Weights of a small image classifier.
Training: 11600 steps, batches of 256.
Rows from block 4 of a small image classifier, named by matrix and row number. Rows with one number within an expert belong to one neuron, the router's apart. Each number is 50 + 10 x the weight over its row's rms, rounded and kept within 0 to 99. All counts start at 0.
Before each expert's rows are labels from the 100 images, of 14848, where the router gives the expert most weight on average: "strongest on" is what is common among them; "place" is the part of the image that holds the peak. Only what is clearly more common there than usual is listed. The data: gratings and oriented noise at many angles and scales.
# router: router (model.blocks.4.mlp.router.weight, 4x192), inputs 0-63
# gate: expert gate (model.blocks.4.mlp.gate, 4x192x192), inputs 0-63
# up: expert up (model.blocks.4.mlp.up, 4x192x192), inputs 0-63
# down: expert down (model.blocks.4.mlp.down, 4x192x192, transposed), outputs 0-63

# expert 2
strongest on: low contrast; windowed patch; scale: very coarse; stripes at 0 degrees
place: top left
router.2:61 47 61 57 55 50 44 51 77 53 77 40 49 50 47 45 44 43 40 46 47 58 61 51 59 51 38 53 58 45 59 53 56 65 46 51 54 49 51 38 43 45 49 76 46 39 54 70 38 70 51 52 57 52 44 37 50 49 59 39 48 35 50 55
gate.0:56 42 64 66 61 57 38 62 52 67 54 51 61 55 46 55 47 43 33 40 62 48 53 55 43 42 48 50 51 67 62 43 59 35 40 47 40 56 59 62 52 65 60 46 52 56 47 43 32 42 59 63 40 64 67 47 49 46 52 48 43 59 54 53
up.0:52 43 68 73 66 61 32 60 51 63 57 59 59 62 47 60 45 41 32 42 60 55 55 57 43 43 44 51 46 63 60 42 62 40 39 49 45 57 57 64 58 60 57 45 48 52 43 44 34 43 56 50 47 70 70 46 45 48 55 54 52 53 47 50
down.0:54 54 50 34 63 54 44 45 48 63 33 57 40 55 49 56 49 65 69 49 55 51 45 43 51 40 77 48 55 43 51 51 47 52 61 54 53 37 44 53 57 54 36 44 59 61 64 38 50 44 39 58 50 45 36 57 45 54 28 44 49 57 61 48
gate.1:51 53 44 31 62 45 44 58 44 65 43 47 46 47 53 59 34 51 66 55 69 49 42 48 34 31 48 33 49 59 51 44 46 37 53 45 44 45 44 57 65 76 53 34 50 55 53 41 45 34 37 46 33 49 51 54 43 43 36 55 55 69 49 48
up.1:51 60 55 35 67 45 40 47 49 53 41 62 58 49 50 64 45 46 65 59 70 53 45 48 44 47 55 47 55 51 48 46 42 45 43 37 43 46 51 68 56 37 35 41 51 57 48 57 35 52 44 76 51 55 44 43 66 34 46 33 60 58 56 30
down.1:41 38 59 75 49 53 51 52 48 52 47 46 51 48 66 62 32 47 53 48 61 69 56 46 37 39 64 37 34 48 53 41 54 57 41 55 51 56 64 64 69 64 42 53 71 39 47 50 37 56 41 30 65 52 62 64 68 58 56 54 42 50 49 55
gate.2:58 44 52 56 55 62 46 41 56 66 49 48 62 55 59 40 39 45 50 39 41 53 50 34 50 54 53 54 57 51 54 60 52 49 26 57 43 51 58 49 66 51 64 52 52 47 43 47 29 57 58 68 52 63 62 53 47 32 52 56 33 50 60 50
up.2:40 53 47 38 45 31 55 60 41 36 52 50 34 44 39 61 61 58 55 64 58 46 47 65 50 44 53 45 43 51 41 41 47 51 71 41 60 47 44 50 36 51 39 49 47 50 55 50 69 39 40 29 45 37 41 50 46 65 47 51 61 46 40 54
down.2:52 50 43 51 41 40 46 68 51 51 65 45 51 65 49 42 62 31 55 55 36 44 61 57 55 38 36 65 43 44 32 37 73 62 49 44 53 53 57 42 41 54 54 55 42 44 51 44 66 38 52 27 56 37 54 42 44 61 67 58 45 36 27 77
gate.3:47 57 50 40 43 57 43 52 52 53 41 51 62 53 59 35 52 37 70 55 67 36 42 53 26 42 57 46 48 30 38 56 39 35 49 44 52 59 51 52 60 76 48 53 56 51 39 39 61 34 54 43 38 50 55 71 60 41 42 63 39 53 64 40
up.3:51 33 24 36 37 40 61 36 52 44 54 39 46 36 53 58 46 53 58 31 45 44 45 36 67 51 48 67 54 62 55 61 46 53 54 46 41 47 72 39 36 44 69 57 46 58 62 58 54 64 61 69 27 47 44 62 56 49 49 36 55 55 47 59
down.3:55 46 44 44 59 46 62 48 38 39 43 40 53 45 37 31 48 65 38 44 49 53 42 52 56 55 41 51 45 63 72 54 48 43 39 53 26 74 42 49 43 27 43 47 54 47 50 59 48 61 62 65 47 51 58 27 50 56 59 52 55 58 48 49
gate.4:44 42 45 48 43 46 34 59 38 59 44 51 44 35 51 58 55 44 59 59 49 52 47 46 36 42 53 47 52 55 49 46 43 29 42 48 55 51 57 46 45 87 63 48 46 44 54 30 55 44 48 37 33 43 61 59 38 55 36 59 46 57 62 47
up.4:37 45 45 61 39 42 30 51 54 46 45 70 43 70 39 59 58 50 50 62 54 63 46 39 55 64 54 59 51 36 46 62 65 70 56 52 54 42 50 43 58 30 46 49 41 49 59 31 35 59 52 61 50 52 61 46 40 55 62 56 69 39 37 48
down.4:54 45 43 44 53 43 44 59 60 35 62 47 42 32 36 36 45 39 50 50 56 59 40 47 48 49 31 50 58 52 45 61 39 48 50 68 54 64 53 41 54 61 55 65 44 34 46 72 60 57 58 35 38 54 59 39 55 44 60 57 38 34 56 46

# expert 0
strongest on: stripes at 150 degrees
place: top left
router.0:50 59 66 54 42 69 53 43 41 43 36 60 47 57 60 52 50 49 53 53 60 58 46 49 09 59 61 44 50 49 42 48 41 46 54 54 55 47 45 56 63 57 47 36 45 64 41 51 54 44 36 45 58 56 52 63 68 39 40 56 61 58 45 33
gate.0:28 56 23 32 37 67 48 58 55 53 53 58 38 47 50 36 38 35 31 39 31 32 48 52 64 58 42 33 50 61 44 42 42 55 46 45 56 47 40 53 41 58 43 53 40 51 67 61 59 56 51 33 30 39 44 51 50 50 39 43 48 48 36 51
up.0:45 57 29 33 40 64 64 47 44 59 45 57 48 56 61 39 46 42 48 45 42 34 58 57 45 59 45 37 38 73 48 35 46 54 51 40 51 44 32 62 45 49 48 39 43 56 56 59 51 45 47 50 37 49 45 56 49 33 35 48 56 50 31 35
down.0:41 47 42 51 41 48 52 53 45 47 60 35 51 49 50 41 53 48 62 43 39 36 40 51 65 48 55 66 37 53 43 51 52 43 59 38 52 43 48 50 26 44 46 52 56 62 68 49 57 55 60 50 33 42 40 50 55 65 49 34 57 60 50 82
gate.1:30 48 29 36 40 43 39 65 48 63 51 47 42 29 49 33 54 42 45 46 37 38 50 47 58 44 46 37 49 62 62 46 48 39 43 36 55 50 51 42 36 62 55 54 60 28 71 48 39 53 59 62 19 34 46 45 43 47 41 42 46 53 64 65
up.1:62 50 62 50 61 46 58 44 53 27 59 45 62 57 37 71 50 54 62 59 73 72 41 53 38 41 42 64 47 43 38 52 50 51 54 58 44 66 54 57 68 43 47 45 39 81 25 56 67 35 56 18 62 69 58 47 52 64 60 61 49 46 50 40
down.1:51 66 43 40 52 53 33 45 64 47 36 54 51 53 55 51 47 58 38 67 53 45 68 48 51 57 30 30 60 48 56 59 32 60 49 44 53 50 47 42 53 46 47 58 72 36 34 57 48 56 38 55 61 60 53 49 42 39 53 56 45 41 57 24
gate.2:58 38 38 34 44 31 56 56 53 56 56 51 43 35 49 49 42 50 45 35 41 37 46 49 67 48 35 34 59 67 48 50 44 41 43 49 47 46 57 41 41 63 49 69 50 45 62 47 65 55 58 71 29 35 45 46 50 50 39 42 47 53 62 50
up.2:48 63 57 61 43 67 43 47 51 40 40 49 50 62 55 50 55 51 58 65 51 59 61 52 33 59 73 65 49 27 49 52 49 58 55 46 56 46 44 50 50 35 49 40 50 52 47 51 32 50 32 33 77 53 51 59 51 52 50 46 58 35 45 48
down.2:69 51 62 57 51 42 56 54 68 49 62 50 43 57 42 51 47 43 47 64 61 60 53 52 54 51 49 58 66 34 67 54 43 71 51 61 51 59 39 38 46 55 55 60 51 34 29 64 22 59 40 49 70 65 55 49 40 46 67 52 57 31 52 52
gate.3:36 36 38 40 48 36 45 58 56 49 58 47 49 42 34 54 58 42 49 55 46 50 45 47 54 45 44 57 43 49 40 59 50 53 41 49 61 56 65 45 52 69 58 75 41 61 55 48 56 52 62 51 32 42 49 56 43 56 48 47 31 47 51 64
up.3:18 39 42 41 49 39 62 51 50 55 53 55 47 51 36 49 52 41 56 48 53 67 51 47 51 42 42 45 39 49 30 55 64 55 41 53 46 57 69 53 65 64 48 65 39 56 49 60 64 51 63 43 34 47 49 61 46 58 54 40 32 43 31 58
down.3:41 59 54 62 68 45 37 66 53 46 63 54 43 39 22 53 52 53 65 58 62 70 57 61 38 37 53 59 50 66 31 40 43 59 47 54 54 30 70 46 57 59 48 58 44 60 53 53 44 55 56 69 39 47 49 48 54 63 42 41 42 53 53 65
gate.4:52 40 24 22 30 40 62 57 52 36 49 49 35 25 58 56 42 49 47 50 39 45 43 50 49 49 47 54 65 56 62 49 26 57 65 59 50 57 49 42 56 44 48 64 50 49 53 65 60 66 50 33 38 30 54 54 64 46 54 55 25 47 60 43
up.4:46 54 71 68 65 61 34 55 55 69 54 47 71 70 42 44 54 46 65 49 55 51 59 53 63 45 56 53 39 50 36 46 71 37 33 41 47 43 59 49 43 57 61 40 50 62 56 28 38 33 60 74 53 65 43 45 29 56 44 40 69 56 46 65
down.4:66 52 67 54 52 71 52 35 45 57 32 46 63 65 57 57 52 54 64 52 53 34 46 56 48 52 70 51 45 48 50 48 59 40 55 44 41 39 38 53 66 61 56 33 56 70 53 38 33 27 44 56 54 51 37 57 58 50 37 50 62 66 47 55

# expert 3
strongest on: low contrast; stripes at 120 degrees; windowed patch; scale: very coarse
place: top left
router.3:38 53 30 51 66 36 45 50 34 53 42 62 53 57 39 36 68 56 63 55 38 42 46 47 62 36 48 55 37 54 36 43 63 38 51 53 50 51 55 51 45 48 43 37 48 54 60 34 59 40 63 47 45 56 46 39 34 72 47 51 48 60 40 71
gate.0:55 38 65 60 43 59 49 63 55 60 55 50 46 43 49 53 34 35 60 48 76 50 59 59 40 54 61 58 64 45 51 59 34 35 45 42 43 48 49 51 50 68 55 62 57 44 46 42 35 48 50 54 45 44 61 69 69 27 40 49 55 46 54 34
up.0:70 53 50 58 51 38 67 53 50 48 52 52 33 44 44 57 49 61 61 66 52 54 59 59 38 50 45 51 63 61 47 29 47 44 55 54 43 49 60 39 43 61 53 57 41 27 46 49 45 38 37 60 58 42 53 61 38 60 40 31 39 50 48 58
down.0:51 69 54 40 48 62 64 34 47 43 36 49 63 56 59 50 56 53 73 43 51 41 44 45 60 49 50 62 42 45 38 60 41 37 59 50 47 49 54 72 68 50 66 45 56 74 42 52 52 46 62 51 40 66 46 58 49 40 36 51 52 61 48 39
gate.1:65 40 54 41 28 43 41 62 58 58 59 25 36 33 43 72 32 46 49 54 70 57 47 45 28 46 60 45 67 57 61 60 35 50 56 45 45 41 43 50 55 69 57 59 45 45 58 57 44 52 42 40 39 28 61 64 64 40 41 58 51 40 61 41
up.1:70 50 60 46 82 58 57 41 47 37 39 55 65 59 54 56 70 55 36 44 55 48 53 52 45 53 67 74 60 51 60 50 50 56 56 38 43 52 50 42 37 37 63 51 57 62 35 29 47 50 56 71 43 54 57 44 56 40 42 49 42 53 70 45
down.1:49 67 46 41 47 52 43 46 51 47 39 59 39 72 35 59 49 47 38 57 58 56 46 58 59 52 44 59 53 34 59 62 49 44 46 41 37 57 39 38 50 44 50 54 36 60 48 49 49 47 60 37 45 55 35 46 42 61 53 50 72 54 60 53
gate.2:50 58 66 59 38 64 57 45 63 56 46 42 60 54 63 44 46 53 41 39 52 46 54 48 52 75 59 48 52 52 59 45 43 44 54 48 48 35 43 52 34 54 58 49 58 52 56 51 42 47 29 68 61 48 43 67 52 36 33 29 53 51 44 40
up.2:56 42 43 48 51 39 47 50 45 39 59 50 45 42 43 52 56 44 46 55 50 56 45 50 44 40 41 57 56 41 48 61 53 57 47 58 57 72 59 44 65 45 43 60 52 42 38 55 57 61 66 33 45 45 61 30 54 57 71 77 42 40 56 57
down.2:59 41 40 52 69 38 48 57 53 46 53 69 56 63 34 67 53 39 68 56 56 55 72 45 52 35 40 59 44 48 41 36 69 67 51 48 39 48 56 53 48 53 38 48 40 32 45 39 48 33 44 48 59 49 59 40 34 54 66 49 36 40 41 51
gate.3:50 39 54 53 46 58 43 75 59 41 55 41 46 34 55 48 52 44 59 55 58 56 46 45 37 52 57 50 73 40 58 56 33 47 53 41 60 42 46 38 47 72 59 63 54 37 45 46 46 61 36 59 33 30 68 64 62 38 37 56 43 46 67 39
up.3:61 31 45 37 40 49 72 44 58 53 64 46 47 37 61 36 48 44 51 37 56 55 49 41 48 49 55 30 48 49 57 52 44 65 48 62 50 41 60 43 51 59 69 67 73 39 46 52 33 48 49 53 53 46 55 59 47 26 55 55 43 47 60 42
down.3:45 23 52 36 54 58 49 34 53 28 53 45 56 40 57 51 59 55 50 52 52 54 35 30 42 54 37 45 44 58 58 63 30 52 56 62 47 46 58 53 53 44 51 49 58 46 29 60 40 52 38 35 54 52 68 68 62 36 36 69 40 46 61 23
gate.4:54 61 44 45 36 47 56 55 48 37 52 60 37 43 49 51 54 52 54 66 51 55 46 48 40 56 52 42 54 50 42 46 41 54 58 39 60 18 45 52 29 48 52 53 48 62 61 49 52 53 28 53 47 36 43 55 54 43 29 29 50 47 59 41
up.4:57 39 64 55 61 54 48 43 57 53 56 33 61 49 56 53 48 46 41 33 52 41 51 55 58 50 46 46 58 49 60 56 47 52 50 56 41 85 47 44 62 52 58 63 63 42 34 54 47 53 63 42 51 61 55 47 44 56 69 76 50 49 41 53
down.4:34 40 23 42 54 49 49 49 51 38 47 75 53 55 52 41 49 45 46 63 38 42 55 46 51 51 48 46 30 45 36 35 68 65 62 56 47 46 53 57 53 42 48 45 41 46 53 49 64 44 48 37 55 46 61 53 50 50 58 58 35 45 49 52